config = dict(
    dataset='short English words printed on busy colour backdrops',
    crop_scale_min=1,
    horizontal_flip=False,
    translate=0.06,
    color_jitter=0.1,
    tokenizer='char',
    activation='relu6',
    weight_standardization=False,
    padding_mode='reflect',
    beta1=0.9,
    eps=1e-08,
    steps=20200,
    batch_size=128,
    weight_decay=0.1,
)
Rows from block 5 of a small CTC image transcriber, named by matrix and row number. Each number is 500 + 40 x the weight over its row's rms, rounded and kept within 0 to 999. All counts start at 0. Numbers have three digits each. After the name is the row's rms in percent of the matrix's.
After each channel's rows are labels from the 100 images, of 14976, where the channel reaches its highest value: "lies over" is the class under the peak; "strongest on" is what is common among them. Only what is clearly more common there than usual is listed. The data: short English words printed on busy colour backdrops.
# conv: 3x3 conv (model.blocks.5.conv.weight, 160x160x3x3, each kernel summed), inputs 0-79

conv.87 114:491463546452513488509513483499433523511526501513527532508555524518561552552413620540500499513530517521531543517530532591513568498448552508549497464444459530469586476582480543517460547491677497555434533554573503478568512464535555540534535534
lies over: letter s
strongest on: the letter s; the letter i; the letter h

conv.5 111:469542545490514538427469536513536469446500440490484485451474531510507455468500497525474479508410462511505497427527500487508454515456502522563464637558489427447441413440472480461518485459470446468432491492550459453515422501487457497466495495
lies over: letter r
strongest on: the letter r; the letter t

conv.8 113:470490477505504524525551495440509518489515414520445484482491476487470516496540483472532524542455469444496507477448499527435538460450455540422421439417438460469470471554451399509434519473498454447444466517533411536510486471471515458459494521
lies over: letter b
strongest on: the letter b; first letter capital; the letter y

conv.36 093:472449561489531529423547482541510458558378523544578484506477508413420494478504485504532517448481515514511467427491550459489555437458446456490482530494392491500482478451501503427417484528522425515558477524490399491506481414492429536421563519
lies over: letter h
strongest on: the letter h; the letter s; the letter c

conv.140 087:559507488504457499520489474437549484504489529499456560454559467520540522536480452532483522509503482501510474606486516483536556504469519522425548465499486441490474510538527489556559581531524564633426509468585535535526565552528501435517582523
lies over: letter t
strongest on: the letter t; small letters; the letter a; monospaced

conv.64 128:549416627499468501534479477489508467511504576480506506516478449525543492438510500430511483439462547494423494523535527599606426448511515460506463495488395509464495451487493640464494497513512475496520539502552532459505503483482492547432525531
lies over: letter a
strongest on: the letter a

conv.16 117:489569525487480507515483549481503549558522487443482535483520482476502472529509474446419503517462449466488496432440521431496452580383496507555494527595527403493456509492498438517529514501488478487525456525545529514504507505472481453493491499
lies over: letter t
strongest on: the letter t; first letter capital; the letter a

conv.159 112:434487487441469491496534534488461461483464413488468475496469478448520547392531549501499535392488465535503486469432469503469466449470479486558511410396541475458446475480557434517492561518481480508537496457565518517554562510540511470534582488
lies over: letter b
strongest on: the letter b

conv.73 079:471467492493487513471493507487564437525495531499488517548505447469486449500420533432414479446410484492535458447441478413526440467447552449460537543512378426553419473457441501461485492500471475523509484529545531508488446533476466455512590485
lies over: letter t
strongest on: the letter t; the letter f

conv.94 124:484428505547511417427531430507474456474531524477511502486526512463528454550539555483412469420494498511501515393533491525509444521445515522561487467484492467437590510575510519541505489500651541498523464486538523530535465440485470518461505552
lies over: letter s
strongest on: the letter s

conv.58 072:550493419475532456461458545451542506536522477516525497490513526475480464518437496536472518439452439523514451400457510447531486455429415475439542511578417407471469452477507409368502524455445521478505518490545450498436480465541485473504518497
lies over: letter r
strongest on: the letter r; capitals

conv.148 087:516466519505477494445472520443474531536509491502502517469531458517441473478482410546518470492456489444510489432498506533526550495499489457532477530567488526500445495486491543475536501503472426559465394498541537493472465439498530525525468460
lies over: letter n
strongest on: capitals; the letter n

conv.14 095:498440478516513484505457469496519518443508499493420477493493440508467462503506553529518538537491411478549461443450450465512438555537551450610541553427557432540506489507535522480537461500537549473509434508469463514451456437435437493512471460
lies over: letter n
strongest on: the letter n; first letter capital

conv.9 108:510586535520517615447526492462546482387481482541478499422514489504502461516402451493455440525482444467380506484445542435472508476443514511470519525570514520487496523508506462391457567475500495494506539523576547494529479508536530457575565526
lies over: letter t
strongest on: the letter t; the letter a; small letters; monospaced

conv.157 080:525532474508532563512467508491537524470498490554535491447482488534473386409354483506536432542454482485451493458476514500511519499526539512540514521517481465436454484435506491511531470470468457505445519465517399486491378532449466461363424469
lies over: letter t
strongest on: the letter t; small letters; monospaced

conv.110 097:471488439457451435490490458429510465466519470465514503489469471514487490482529474503448441487463495456450497449503461531470416514473532510456536541555542458418518506496563498488452457511534490511487517446552504491487469476511508546557478518
lies over: letter s
strongest on: the letter s; the letter g

conv.44 124:475464490484495487493531530434449528535494486470495469419509523431455427452445588465423503431433467475466498427484531466433454538445478500653477495544472408508506520470467429484506528414638541461475521516559495480544464457450475419459506468
lies over: letter s
strongest on: the letter s

conv.71 090:546518529458499509580494479458549509513518510495465536495528443497496545496536481369544577494464530469483488531501505567490424557494559494478512537553522512477480508475482461505514529479478503499482541530560567469514553509465538451469521563
lies over: letter r
strongest on: capitals; the letter r